Weights of a small sound classifier.
Training: 11800 steps, batches of 384.
Data: 39062 training examples, 116.0 epochs.
Rows from block 2 of a small sound classifier, named by matrix and row number. Rows with one number belong to one neuron. Each number is 128 + 32 x the weight over its row's rms, rounded and kept within 0 to 255. All counts start at 0. After the name is the row's rms in percent of the matrix's.
After each neuron's rows are labels from the 100 clips, of 14848, where the neuron reaches its highest value: "responds to" is what is common among them. Only what is clearly more common there than usual is listed. The data: phrases spoken by 400 fixed synthetic voices. In brackets: how many of the 100, against the usual share in percent.
# fc1: MLP up (model.blocks.2.mlp.fc1.weight, 384x96), inputs 0-95
# fc2: MLP down (model.blocks.2.mlp.fc2.weight, 96x384, transposed), outputs 0-95

fc1.235 109 [140 124 104 108 149 165 110 140  53 122 113 128  62 129 180  43 141 120 133 118 128 161 149 144 142 140 142 146 167  94 145 115 137 130 156  77 137 130  97 164 100 153 139 147 167 154 117 139 153 118  71 133  87 153 153 144 163 170 181 115 135 171 155 130 103  80 171 161 139  67 110 115 140 195 147 135 192 102 171 135 172 167 158 147 154 163  87 161 165 141 100 178 148 190 170 147]
fc2.235 112 [100 127  97 117 158  84 139 100 108 130 185 115 147  99 100 135 160 131 167 158 148 142 202  98 150 109 139 146 129 110 107 128 110 166 164 147  63 158 107 116 154 195 118 159  98 158 151 173  95 101  97 129 110  97 219 132 121 159  98 125 164 156 126 120 187 132 123 166 138 111 200  98 156 116 176  59 168 126 148 188 137 161 139 142 174 161 145 153 150 165 179  98 126 128 167 155]
responds to: low voice (68 vs 23.7)

fc1.354 108 [ 98  84 126 110 110 127 139 192  91 116 102 103 149 127 134 125 161  93 107 140 128 177 153  76 141  92 132 130 152 120 202 110 140 103  87 123 144 160  89 137  98 147 178 130 188 128 149 121 127 176 139  96 146 167 133 146  97  93 139 147 131  67  99 109 103  99 190 125 183 122 131 128 110 163 143 105 203 146  56 114 109 139 109  67 137  39  80 118 146 155 147 126 174 185 114 127]
fc2.354 119 [160 121 138 158 139  77 132  99  67 111 155  69 178 113 144 137 128 129 149 144  81 102 162 124 162 116 104 120  95 157  58 149 131 138 169 175 132 157 123 105 139 122 114 157 103  78  92 142 162 138 135 124 153  70  99 141  94 155 164 137 174 138 150  93  94 124  46 172 117 125 148  82 116  91  87 100 109 180 105 109 112 140 137 117 107  90 157 175  51  51 142 177  94 164 132 117]
responds to: rumble (36 vs 13)

fc1.311 110 [109 102 122 139 184  93 150 132 133 121  92 112 158 126 108 147 141 184  76  95 147 109 185 150  93 141 138  88 147 106  98 156 170 121 168 104 172 125 158  73 149 104 172 147 124 120 107 133 120 122 185 118 134 166  94 138  71 110  34 103 105 134  96  90  86 120 102 155 139  72 117 100 152 174 162 142  55 116 218 145 127 108  73 134 153 135 107  80 151 121 130 178 127 112 122 105]
fc2.311 099 [114 109 168 116  87 128 152 135 130  97 103  97 138 161 154 145 188 156 128 148 147 114 132  90 147 100 150 122 117  80 126 172  36  68  81  98 135 170  77 138 116 120 137 103 177 123 144 193 105 145 152 144  92 180 137 148  42 133 130 169 121  81 124 122 130 130 140 123 147  98 185 163 157 139 115  91 120 201  72 140 117 138 154 156 113 117 130  92  52 104 106  70 127 140 105 124]
responds to: clipping (26 vs 7.8)

fc1.106 112 [150  45 103 122 126 124 128 103 167 114 117 163 190 128  98 148 147 144 152 142  79 218 123 151 124 130 159 110 125 152 164 157 120 154 128 113  96 162 129 138 141 116 172 176 103 110 157 104  74 133 132  96 129 172 184 116  72 111 136 122 174 131 120 112 131 113  85  96 133 142  59 146  85 148  66 157  84 107 114 163 172 137 110 110 120  92 131 134 161  92 138  57 207 154 141 173]
fc2.106 110 [ 62 156  91 129 139 131 110 129 161  97  97 132 103  92 169 191  52 156 162 119 132 148 148 137 137 142 126 121 118 149 105 147 120 156 190 124 163 128 135 157 132 118  94 143  47 136 168 120  58 128 103 129 124 119 111  74 104 153 117 101 178 125 118 114 121 129  40 122  66 131 133 123 142 191 136 122 137 152 140 163 121 125 113 115 154  32 191 136  83 120 128 122 103 172 183 137]
responds to: mains hum (40 vs 12.6)

fc1.138 079 [108 168 121 137  88 121 166 175 145 215 132  86 134 133 168  81 140 151 142 151 136 139 150 165 141 125 150 138 136  77 148 165 153  83 145 145 164 122 161  97 131 119 127  57 115 107 125 128 171 146 130 150  99 182 146 185 123 147 193 119 196  70 137 162  97 136 112 129 146  88 181 155 151 139 103  94  57  86 137 119 144 141  89  86  84 147 133 152 167  81 127 150  89 189 131 117]
fc2.138 078 [175 107 106 153 100  73 154 180  80 200 153 105  91  83 123 151 116  98 104 139 109 169 182 160 131 152 118 127 122 106  91 126 173 143 114 130 123 102 199 106 149 172 163 146 146 120 129  55 121 129 130 119  65  80 116 146  79 128  54 146  90 133 125  75 122 145 178 111 137 141 138  72 150 165 130 118 104 144 145  78 145 143 193 102 138 116 125 132  85 123 104 152  58 101 121 120]
responds to: child-like voice (66 vs 22.7)

fc1.25 099 [176 103 173 202  77 123 104 122  96 141 131 121 101 133 131 128 126 136 134  87  60  88 128 118 129  87 118  90 129 204 146 145 130 149 113 158  87 143 165  88 111 125 120 193 174 155 122 128 110 118 158 170 100 152 109 131 132 147 185 146 114 161 172 118 195  76 179  76 163 130 119 142 166 125  70 117 135 122  95 140 170 151 192  89 112  90 127 116 149  94 179 134 183 101 114 150]
fc2.25 097 [162  79 123 120 142 111 180 110 128  32  93  84 104 161 149 153  41 140 160 114 121 103  99 120 121 139 120 110 184  80  68 129 143 150 110 153 152 104 151  43 105 144 135  96  86 137 186 131 165 123 106 198 136 118 154  91 104 165  95 103 139 160 157 118 166  92 101 159  78  98 137  89  87  82 139 148  86 116  99 143 102 125 152 144 125 122  90 162 153 138 153 146 106 126 132 108]
responds to: mains hum (43 vs 12.6)

fc1.154 094 [145 123 136  79 154 157 130 105 101  98  67 139 150 185 132 148 125 156 149 101 131 182 139 215  79 150 172 161 143 165 127 175 100  95 133 156 136  71 169  93  86 155 150 132 100 180 173  82  97  86 124 106  99 185 102 165 126 165 115 142 180 116  76 126 173 155 141 136  96  89 165 131 175 136  93 180 122 129 139 130 177 146 110 126 110 135 155 154 125 161 169 167 166 149 141 160]
fc2.154 090 [117 111 125 117 139 176 150 110  74 165 117 169 134 123 132 176 112 107  91 196 120 151 116 149  88 111 107 203 114 111  90 107  89 164 111 133  66 135 111 140 118  48 128 103 146 129 131  80 101 199  94 136 106  98 114 110 158  85  98 153 216 102 131 141 128 117 137 201 188 157 140 156 103  94 186 135 159 143 146 100 135  87 133 123 144 112 116 130 123  60 138 107 140 137 179 119]
responds to: child-like voice (97 vs 22.7)

fc1.237 102 [ 90 144 128 124 178 201 137 125 118 108 178 119  93  99 186  58 195 106 159 147 145 155 137 171 138 172 128 119 168 105 165 133 137  87  80 164 118 129 145 167 153 138  67 109 171 143 110 110 120 120 124 190  72 112 135 184 123 140 150 153 112 141 152 200 146  98 145  95 137 112 113 127 140 136 119 127 185 169 193 124 128  86 141 162 130 125 125 133 145  75 125 201 137 169 111  94]
fc2.237 091 [199 128 105  71 148 127 143 112 127  67 118  93 159 110 155  93 143 152 132 136 181 183 173 107 169 111 119 110 183 170 104 149 142 102 142 182 159 123 102 110 164 182 136 167 125 141  86 149 135  64 161 152  88 112 148 110 157 202 114 146  93 103 146 144 152 120 137 111  77 166 148  92 112 135 158 138 145  80 185 170  97 120 158 129 137 201 178 124 112 131 172  98 166 103 120 113]
responds to: low voice (54 vs 23.7)

fc1.219 101 [185 169 107 192 122  87 157 160 137 101 110  97 121 161 144 118 102 136 153 154  97 164 184  60  33 110 151 121 139 154 145 124 172 113  97 136 141 141 137 117  89  72  83 114 182 128  99  99 138 157 112 130 210 125 165 137 128 162 156 120 106 116 153 109 106 109 142  91 108 105 116 129 187 125 110 105 141 153  82 112 110 130 171  49 124 162 149 165  66 128 104 115  89 165 137 102]
fc2.219 100 [155  85 135 162 139  90 164  88  86 130  90 166  98 181 134 119  65 116 184 153  94 117 108 119 107  44 138  83  89 141 127 123 165 109 128  49 115 129 129 121 122 140 120 151 147 122 119 126 157  76 165 128  86  95 135 124 135  97 116 172 162 100  86 140 129  97  97 107  80  97  82 171 133 139 107 149 143 179 145 138 104 187 116 160  83  96  42  53 115 143 128 111 134 129 111 137]
responds to: child-like voice (66 vs 22.7)

fc1.162 106 [ 99  54 132 113 105 170 154 156 110 166 124 172  86 187 172 146 142  37 143 120 139 143 170 139 183 144 154 106 141 116 119 134 149 136  74 110 151  79  97 141 140 110  85 143 129 116 133 119 141 169 161  50 173 165 106 106 158 117 114 164 106  97 139 114  73 160 156 169  98 158 119 172 130 128 129 104 175 133 161 119 115 154 184 176  96 124 100 184 136 117 202 137 136 153 110 110]
fc2.162 112 [131 146 103 167 124 134  93 106  69 158  91 132 121 150 166 102 142 108 136 129 126 157 128 123 184  89  14 122 107  65 175 159 120 116 120 154 120  71 158 151 127 174 132 154 102 131 145 159 114  87 174 140 152 129 139 173  78 147 147 148 131 134 149 114  71 163 149 119 144 168 165 161 141  90 170 116 141 133 162  95 138 131 111  58 110 106 136 210 120 167 141 183 151 128 107  67]
responds to: high voice (55 vs 24.9)

fc1.374 097 [178 185  74 107 189 121 109 150 120 135 113 163 121 133 111 114 100 119 157 176  97 129 140 129 107 122 114 102 136 103 125 151 109  76 135  89  71 148 200 137 112 140  87 122 124 173 187 102 132 140 103 171 209 179 119 153 142 129 119 137  39 150 120  95 119 172  95 111 147 154  85  75 137 142 120 145 103 146 145 130 165 149 211 156 156 112  99 129 174 159 183 112 163 121 118 113]
fc2.374 085 [ 62 123 142 165 113 126 116  84 127  77 162 128  74 160  80 161 158  99 160 105 108 122 138 102 153 102 130 107 169  93  99  95  78 138 127 111 118 156 215  82  89 144 141 119  86 156 155 134 121 182 160  54 108 113 190 154 148 107 153 185 134 113 103 129 105  85 172 168  64 100 111 106 185 131 143 147 135 112 138 117 155 156 124 156 162 141 153 180 136 110 141 115 134 145  95  69]
responds to: deep voice (81 vs 28.7); /ɑ/ (62 vs 33.2)

fc1.312 099 [171 155 174 111 164  48  78 120 196 148 125 137 141  80  95 154  85 147 177 100 161 123 143 119 174 123 153  84 219 139 107 106 115 105 114  97 113 180 181 175 140 105 147 173 118 175 174 158 123 143 157 150 138 157 113 158 114 160 113 176 152 143 112  87 152 126 122 121 163 130 128 182 105  81  95 128  83  96 153  78 186 143 132 162 147 132 143 150 129  97 118 171 150 122 144 119]
fc2.312 092 [105  93  99 171 134 106  90 200  94 134 103 126 192 112 114 115 106 152 116  93 146 115 137 157 117 127 154 188 173 147  62  87 146 167 137 161 126  85 204 122 109  88  86 120 138 125 111 126  73 124 178 130 170 149 135 173 139 141 125 116  90 146 140 137 123 143 154 115 161  98 146 136 161 149 200 138 174 116  96 152  93 111 128 142 103  62 176 114 160  95 184 137 120 162 139 206]
responds to: deep voice (58 vs 28.7)

fc1.214 095 [ 54  96 163 143 148  89  88 168  81 106 101 137 104  95 106 128 202 145 115  87 164 171 159 135 141 101 129  99 143 141 128 157 140 125  76 119 128 139  74 180 145 107 106 159 127 197  97 131  90 131 151 114 101 136  91 168 103 121  85 139 111  91 135  57 151 159 107 120 115  95 119 116 114 109  49  74 132 164 154 117 173 130 189 155 112 110 117 156 199 139  98 146 161 142  94 153]
fc2.214 083 [101 101 119 154 111  71 108 114 170  82 144 129 133  79  81 133 145 103 148 102 166  95 140 107 117 110  94 143 121 134 185 145  79 162 131 159 113 127 146 130 138 165 100 103 190  83 159 133 115 127 236 133 159 146 116 137 138 138 109  74 129 184 175  82 116  94  99 112 163 139 105 105 163  70 178 189 154 106 157 127  83 116 108  85 152 107 172 139  94 168 157 126  90  95  91 153]
responds to: child-like voice (54 vs 22.7)

fc1.259 094 [ 95  91 143  85 169 132  47 130 175 100 147  87 116 131  78 139 110 152 122 145 139 179 162 124 116  83 121 159 140 151  88 186 158 161 142 130  98  87 140 114  88 159 132 216 194 179  96 127 122 176  90  86 138 160 118 154 165  99 101 109 137 179  97 146 181 108 119 178 147 139  97 104 122  64 131 127  98 125 130 120 104 167 126  95 110 119 147 174 176 118 144 139 113 176 131 166]
fc2.259 082 [125 138 133  73 120 103 166 126 193  93 169  93 152 149 132 112 159 110 103 111 166 123 158 149 158 106 102 178 125 141 152 117 175 103 157 107 167 153 159 112 149 125  43 137  53  94  74 128 140 104 105 146 193 143 181  87  90 151 169  80 154 108 132 162 131 109  93 155 143 116 139 187 115 110 145 134 133  89 118  84 155 125 113 150 145 101  70 150  82  69 165  91 133 156  77 147]
responds to: /ʃ/ (37 vs 16.1)

fc1.86 096 [160  93  89  85 107 137 113 133 101 168 126 204 116 119  95 129  92 124 165 152 125 142 148  83 110 110 123 122 190 138 110  74 157 176 122 104 154 161 166 132 100 171 141 111 106 142  60  89 155 171  59 160 138 114 140 128 129 141 137 137 170 175 165 162  83  88 116 116 114 112 113 146 104 117 112 110 113 120 222  93  74 140 121 126  88 110  92 198  98  78 102 171 162 114 125  96]
fc2.86 083 [116 124 153 144 144  64  71 154 117  98 148 140 144  98 157 143 161 115 136 124 110 119 119 179 159  90 160 148 156 164 140 129 116 118 209 143 120 102 134 139 110 205 128 112  86 141 125 141  82 175 113 191 135 198 120  86 126 150 173 119  69 127  98 138 142 136  95 137 102 149 119 132 126 103 164 158 141 139 176 108 139 218 126  75  92 116  60  95  85 155 105  64 169 108 118 129]
responds to: reverberation (60 vs 35.1)

fc1.102 106 [137 148 140  99 123 110 152 153 207 101 143 167 173 120 123 136 121 123 135 130 137 156 113 125 136 152 123  93 123 153 151 103 161 146 110 147 133 153 126 216 158 148 173 146 118 106 150  96 138 134 156  99 160 170  92 152 199 162 128 154 166 131 127 170 169 148 145 130 115 130 131  95  59 105 103  77  88  41 192  95 177 134 161  56 122 173 151 108  95 151 108 169 149 196 137 113]
fc2.102 099 [146 145  92 123 116 139  96 185  91 107  97 141 184 127 154 139 123  98 116 128 109 132 159 124 141 158 142 190  89 148  68 184 163 203  92 149  95  92 149 103 108  79 143 149 110  85 171 134 170  91 114  81 134 150 154 139 138 135 107  85 112 138 124 154 154 106  92 139 148 108 106 150 205 107  99 178 159 150 158 170 141 174 195  90  92  85 145 171  93  65 150 148 147 138 117 148]
responds to: deep voice (59 vs 28.7)

fc1.273 105 [152 118 134 132 101 171 182 132 144 106 188 166 119 141 146  92 135 153 130 147  89 160 130  95 125 117 145 107 102 160 176 120 121 114 116 174 127 134 160 107 116 122 100  93 101 156 162 122 115 129 174 159  95 114 151 144 145 129 131  94 143 161  72 108 142 227 208 136 141 132  95 101 140  99 144 160 169  52 180 102  84  85 112  77 116  65 115 102 157 158 134 165 110 209 131 160]
fc2.273 113 [113 117  85 140  82 170 171 151  97 170 148 115  82 113 122  90  85 134 108 114 170 159 106 104 128 125 109  84  91 142 145 160  84 143 117 152 140 142 100 116  86 141 151 201  88  71 158  81 140 123 133 139 175 148 162 183 118  97 145  93 117 171 142  85 127 162 107 110  78  87 122 130  77 143 132 142 110 121 121 120 138 163 134 140  69  85 121 128  81 163 134 180 134 214  69 189]
responds to: reverberation (63 vs 35.1)

fc1.257 093 [140 162 143 161 125 146 182 116 114 122 178 106 180 165 171  88 184  82 125 124 122 137 147 100 151 145 104 134 108 118 115 155 202 119 160  87 118 161 156 113 125 137 153 147 173 138 123 152 103 136 173 167 171 134 170 130 127 111 146  59 154 138 203 175 164 194 125 152 117 116 200 134  85  92  94  97 103  62 135  81 117  81 178 149 154 137 136  91 158 128 115 140 160 166 152 110]
fc2.257 097 [196 135 102 121 118 132 152 128 179 142  68 136 147 115 130 150  62 124  62 114 125 133 127  96 113 107  48 169 102 142  79  99 161 117 122 112  86  95 118  96 100  98 140 135 122 187 138 174 108 175 101  72 108  98 122 113 123 100  97 162  87 124 168 127  99 106 155  66 135 102 137 166 151 123  85 162 153 110 123 168 140 167 103 180 150  89 136  82  88 143  97 203  90 109  97 121]
responds to: reverberation (63 vs 35.1)

fc1.139 102 [105 123 128  77 140 150 138 180 100 105 114 161 155 149 130 105 153 100 165 121 118 187 178 148 100  95  79 159 152 174 135 117 146 169 124 109 113 173 137  50 144 148 112 106 119 132 127 160 168 141 129 115 132 128 203  98 183 115 171 186 158 147  98 128 128 214 123 141  99  66 109 124 150 104 123 174 201 101 113 145 133 127 142 129 141  96 177 141 106 145 121 160 175 179  64 145]
fc2.139 094 [171 147 105 147 104 148  87 182 154 115  92 177 138  97 183 190 133 153  99  93  72 130 116 112 144 112  97 137  70  84  79 118 108 161 151 169 147  70 179 124 126 166 103 135 125 112  90  96 197 165 128 157  86 134 193  88 130  95 165 145 109 150 130 154  76 142 118  82  90  93 131 133 109 139  91  44 157 147  99 137 138 150 112 146 168 139 158 164 124 137 111 156 148 115  93 159]
responds to: child-like voice (54 vs 22.7)

fc1.121 093 [ 69 103 149 126 116 128 171 144  79 140 187 167 150 122 163  68  78 114  90 150 135 138 108 110 142  96  98 110 138 122 143 137 179 129 141 148 148 148 132 150 142 187  95 106  88 120 154 106 144 174 153 120 141 176 106  90 151 117 126  73 204 211 151 173 117 156 149 192 210 127 135 149 150 117  92 134 128  84 141 166 132 161 155  77 137  81  83  99 128 138 125 149 140 152 174 142]
fc2.121 102 [111 124 100 144 145 175 160 185 125 102  99 149 114 157 122 141 139 109 201 131  98 122  98 178 159 116 118 106 167  96  61 104  90 133 133 152 117 141 106 100  34 111 125 112 108 113  94 111 141 103 141 103 121 153 118  89  53 110  73  91  86  74 115 139  92 166 114 118 154  99 156 145 108 144 169  96 161 150 116 167  92 152 158  99 169 126 136  73  97 164 102 178 207 149 144 139]
responds to: deep voice (68 vs 28.7)

fc1.314 100 [149  92 172 156 102 126 201 137 140  77 136 111 155 164 140 110 104 142 154 168 140 165 175 151 114 125 114 173 174 172 125 126 185  67  76 103 119 225 115  32 151 147 124 100 121 137 159 113 148 122 168 134 127 136 183 143 108  76 176 185 136 138 146 113 145 123 144 148 141 156 121 197 118 137 132 125 149 143 110 173 173 122 142 168 188 136 130 134 135 132 128 147 125 127  74 158]
fc2.314 100 [180 132 101 181 107  92 124 205 134  89 102 143 155 138 144 192 140  97 129 143  94 104 113 130  76 137 183 100  83 112  70 131 129 117 123 118 152  69 114 122  87 144 114 138 127  92 110 158 136 127 106 132 125  93 135 117 132 151 133 104 200  84 154  61 110 140 140 124 122  65 176 124  96 133 123  61 127 115 147 158 121 224  95 123 123 139 140 149 170  49 135 119 144 120 179 150]
responds to: mains hum (32 vs 12.6)

fc1.260 105 [144 138 110  76 110 119  95 144 141 155 130 135 123 167 128 100 120 152 107 153  91 135  93 133  66 104 128 153 107 141 146 138 145 149 144 204 145 101 136 148 125  94 146 133 159 110 105 156 159 138 164 100  99 137 144 118 180 138 111  89 131 129  91 120 100 214 168 134 108 177 102 133 171  86 114 172  86 135  51 166 122 160 148 130 184 139  99 180 147 211 205 193 125 172 141 100]
fc2.260 114 [118 130  92 148 110 157 105 145 114 141 156  82 111 141 141 162 134 107 135 190 121 142 126 139  94 124 157 218 135 121 153 137  97 100 102  85 175 122  96  26  99 104  98 114  56 133 111 166 159 121 169  97 123 106 126 135  89  74 147  90 111 153  86 169  80 107 134 105 106 118 133 110  88  68 113 144 108  98 122  82 139 101 136 112 141  62 126 147 197 180  94 139 155  94 144  89]
responds to: deep voice (61 vs 28.7)

fc1.359 104 [ 80 154 137 120 118 126  66 126 105 178 153 195 150 220 135 127 135 174  96 129 108 143  86 131 108  96 115 125 127  65 176 135 170  94 136 185 140 148 148  68 118 143 129 136 205 115 173 154 139 162 141 125 174 155 158 191 128 162 123 161 152 133  44 136  81 115 158 127 137 102 134 105 157  84 134 134 124 188 149  81 121 139 132  77 117 115 118 115 126 124 154 116  92 166  99 132]
fc2.359 103 [169  83 107 176  69 111 153 139 128 100 169 102 134 112 124 147 163 120 164 170  50 125 122  93 119  86 111 120 137 141 169 131  81  96 172 151 116 111 133 191 139 117 163 151  90  98  64 111 144 162 135  90 108  87  98 119 126 138 120 124 204 102 109 123  81 153 146  91 120 137 177 139 133  82 140  89 112  96 123 102 197 124 104 151 100  81  37 119 128 187 113  97 135 138 105 146]
responds to: /ʃ/ (35 vs 16.1)

fc1.85 095 [156 110 162 122 168  89 139 125 157 187 205 118  87 173 209 128 130  98 147 103 128 132 127 211 144 153 122 167 150  89 178 141 151 128 149 176 157 155 140 136 170 158 142 128 172 150  64 161 149 164 139 121 180 133 121 114 151 147 164 137  64 131 122 145 141 175 147  50 132 159 146 188  57  96 133 133 162 155 125 107 157 122 133 156 131  93  94 144 140 128 152 126 121  97 151 146]
fc2.85 092 [151 128 113 137  66 116 152 186 132 127 127 101 167 137 147 122 151  82  93 111  97 157 109 101 143 145 172 127 106 173 178 135 140 113 152  93 115  41 171  97 182 161 117 115 140 125 152 133 121 175  81 172 173 174 113 154  89 115 137 109  99 166  88 145  70 161 146 163 140 145 164 117 102  99  60 178 157 156 179 178 119 108 153 118  82 164 175 140 174 165 157 143 126  88 108 136]
responds to: low voice (48 vs 23.7)

fc1.200 097 [125 156  84  83 191 203 117 163 139  89 143 157 137 132 165 124  84 220 112 109 112  93 161 130  90 132  98  89 156 142 107 146 100 142  97 100 159 115  89 123 118 155 116 154 172 149  97 120 154  93 130 123  72 143 131 129 167 144 133 116 141 124  68 167 159 136 122 207 127 144  75 112 129 157 105 133 132 169 143 169 152 147 103 142 108 120  75 122 184 121  88 164 184 111 201 153]
fc2.200 093 [128 176 102  96 123 107 117  93  95 105 131 129 148  47  92 151 168 122  58 130 108 158 115 106 116  48 156 161 126 149 124 117 129 106 128 140  95 124 116 161 107 110 110 138 155 104  56  99 135 153  83 146 175 190 133 125 120 138  90  85 192 124 121 163 146 110 119  90 115 141  91 113 148 105 187 134  68 198  88 102 161 127 101 127 108  82 105 126 153 133 212  84 157 110 136 112]
responds to: child-like voice (50 vs 22.7)

fc1.302 103 [138 137  82 108 169  73 103  89 132 159 189 128 140  96 161 112  89 141  96 152 120 105 180 155 127 252 136 168 140 105 157 162 165 108 120 113 149 118 135 179  73 158 143 144 128  89  88 109  88  85  69 115  92 136  97 121 151 103 147 154 134 103 173  64 133 113 129  98 126 107 139 126  98  95 165 124  79 188 130 137 161 120 152 161 103 180  85 152 112 125 119 108 109  93 155 145]
fc2.302 108 [ 91  56 124 156 110 107 148 168  93 146 115 103 150 150 190 139  90 103 164 113 187 134 108 147 125 122 116 102 120  95 120  71 166  98 124 118 104 158 148 113 186 166  91 115 125 143 133 143 116 184 132 150 175 153 170 156  69 101 159 187 150 142 105 132 122 159 109 143 150  97 106 150 161 112 101 140 176 126  48 178 172  88 182 179 152 114 192 105 135 139 149 127 153  97 135  71]
responds to: high voice (55 vs 24.9)

fc1.225 105 [ 89  59 167 101 182 114 138 130 106 109 124 136 167 103 171  86 109 177  50 121 129 153 125  69 124 122 170 115 158  84 205 119 136 103 152 128 116 106 183  77 149 144  92 141  82 125 122 151 139 166 132 136 168 186 159  94 152 113 143  67 152 148 161  74 165  56 116 116 128 138 129 171 150 149 105 106 144 148 160 151 120  98 143  76 192 153 127 141 124 124 146 159 128 110  96 156]
fc2.225 117 [167 136 121 109 196 149 102 124  66 123 100 102 149 189 150 143 112 203 138 107 185 112 139 136  93  95 178 133 142 128  79 131 157  91 132 151  91 100 112 177  53 188  82 129 127 165  69  86 116 153 178 138 118 134 115 159 114  88  95 108  99 112 131 106 152 157  97 133 165 100 149  92 134 116 125  90 168 176  60 142 134 156 120 118  70 126 142 127 156  82 149 110 167 124 149 159]
responds to: reverberation (60 vs 35.1)

fc1.286 098 [124 125  74 106 169 124 187 200 145  98  86 171 126 182 143 147 130 127 175 174 106 149 163 130 116 126 123 156 163 106 157 190 162 106  68 117 127 180  81 102 149 138 145 122 141 104 118  87 148  87 122 116 136 130  92 153 160 168 104 144 104  99 132 101 142 122 184 131 144 145 123  59 133 150 167 136 104 145 137 138  88 131 204 154 150  28 114 141 130 151 126 108 183 161 167 157]
fc2.286 089 [139  96  95 210 136  91 102  70  82 162 105  73  99 133 133 183 161  94 171 160 135 116 141 153 118 105 140 103 132 116 105 106 215  98 111 148  94 150 116 122 116 115 160  80  89  77 160 188 103 102 116 103 100  93 116 130 147 112  82 128 135 141 114 148 119 128 125 110  88 105 129 108 114 196 141 152 124  90 133  88 125  79 154 127 132  92 182 150 149 151 128 163  57  77 191 147]
responds to: deep voice (77 vs 28.7)

fc1.344 098 [161 154 125 129 114 216 135 138 176 147 131  81  92 121 182  98  88 127 160 129 132 168 120 136  73 145 153 108  96  96 158 174 113 124 104 115 159 139 111 134  25 115 134 153 152 100 106 171 128  31 135 125 149 100 115 131 102  89 131  89 116 156  98 127 107 115 120 138 187 160 116  83 147 108  66  83 125 106  50 134 161 108 127 155 102 134 123 123 114 123 115 119  99 198  97 121]
fc2.344 103 [147 155 119 106  81 164 101 136 154 125 114  89 176 116 123 144  74 128 156  95 131 140 187 149 119 150 109 192 157 135 124 157 103 114 129 109  55 184 144 103 104 147 129 110 141 161 145 131 143 169  44  47  91 157 158 115 130  95 124 144  94 104 164 143  87 167 197 119  83 131 128 128 129 132 133 182  86  90 164 156  98  77 105 129  83 139 141  79 115  81 148 101 165 170 134 160]
responds to: reverberation (63 vs 35.1); high voice (57 vs 24.9)

fc1.23 094 [106 142 134 137 206 125 139 124 197  84  74 193 131 118 156  83  85 149 126 132  82 105 161 145  95 118 165 172 164 141 161 112 149 125 131 108 170 115 170 198 110 158 132 151  92 180 121  69 143 162 103 145 143  76 109 117 141 124 152 153  81 130 150  94 197 144  86  72  91 144 110  97  93 110 150 153 133 153 151  95 129 140 195 138 177 143 102 164 159 125 113  96 174 127 121 136]
fc2.23 087 [111 110 145 130  83  94 125 155 167 135 117 170  83  75 121 110 118 131 127 122 115  87 118 143 107 131 177 172 134 181 137 117 164 102 172  95  83 133 205  49 123  56  99  91 122 114  89 152  85 145 119 163 137  97 153 147 123 104 108 152 106 119 159  83 127 132 102 160 177 192 147 144 189 165 116  96 150 126 111 124 167  99 142 173 175 122 187  69 128 144 191 117 105 128 128 102]
responds to: deep voice (82 vs 28.7)

fc1.6 082 [178 227 140 113  97 140 136 151 121 158 169 141 104 166 243 107 125 135 147 128 177 136 166 136 137 167  95 149 180  89 144 168 147 132 133 120 151  97 105 173 148 106 138 126 118 172 109  69 103 126  91 145 157  89 113 151 157 142 161 123 120  67 134 150 104 143 109 181 101  53 120  95 123 143 127 114 176 130 146 157 113 160 126 135 173 146  68 128 116 121 134 158  99 146 171  84]
fc2.6 094 [102 139 133 106 175 144 177 161  88  90 186 109 120 140 140  73  75 169 156 203 164 111 185 159 123 140  99 145 158 125 144 115 117 131 148 180  91 147 122  98 161 127 151  96  89 179 136 179 160 107  78 120 127  78 168 103 108 134 114 149 187 145 147 122 134 201 108 121 152 127 199 110 145 162 103 160 145 127 172 133 106 189 115 114 119 148 145 137  90  99 155 130  76  70 129 152]
responds to: low voice (94 vs 23.7)

fc1.83 104 [148 125 138 114 155 113 114 107 139 188  13 157 125 137 146  74 136 145 107 199 154 134 125 160 144 166 134 178 119 104 120 118 147 118 140 126 155 129 131 165 118 135 108 141 101 119 140 153 146 149 168  85 101 161 138 174 109 113 111 224 130 182 180 144 134 181 133 127 111 165  68  69  99 160  82 167 157 130 132 127 115 167 135 158 154 114 109 115  84 175 113 147  63 129 149 168]
fc2.83 113 [123 110  71  98 134 114 125 109 118 144 152 122 170 164  91 115 147  99 106  76  90 133 105  84  85 171 168 166  49 192 167  86 144 117 117 110  85 140 104 125 130 178 169 163 165 159 106 143 127 134 161 141  82 148  92  88 118 156  73 129 124  73 147 133 143 125 150 135 209 127  96 104 170 133 193 185  90 160  93 109 160 138 134  97 145 104 128 125 174 111 130 102  81 124  85 111]
responds to: low voice (59 vs 23.7)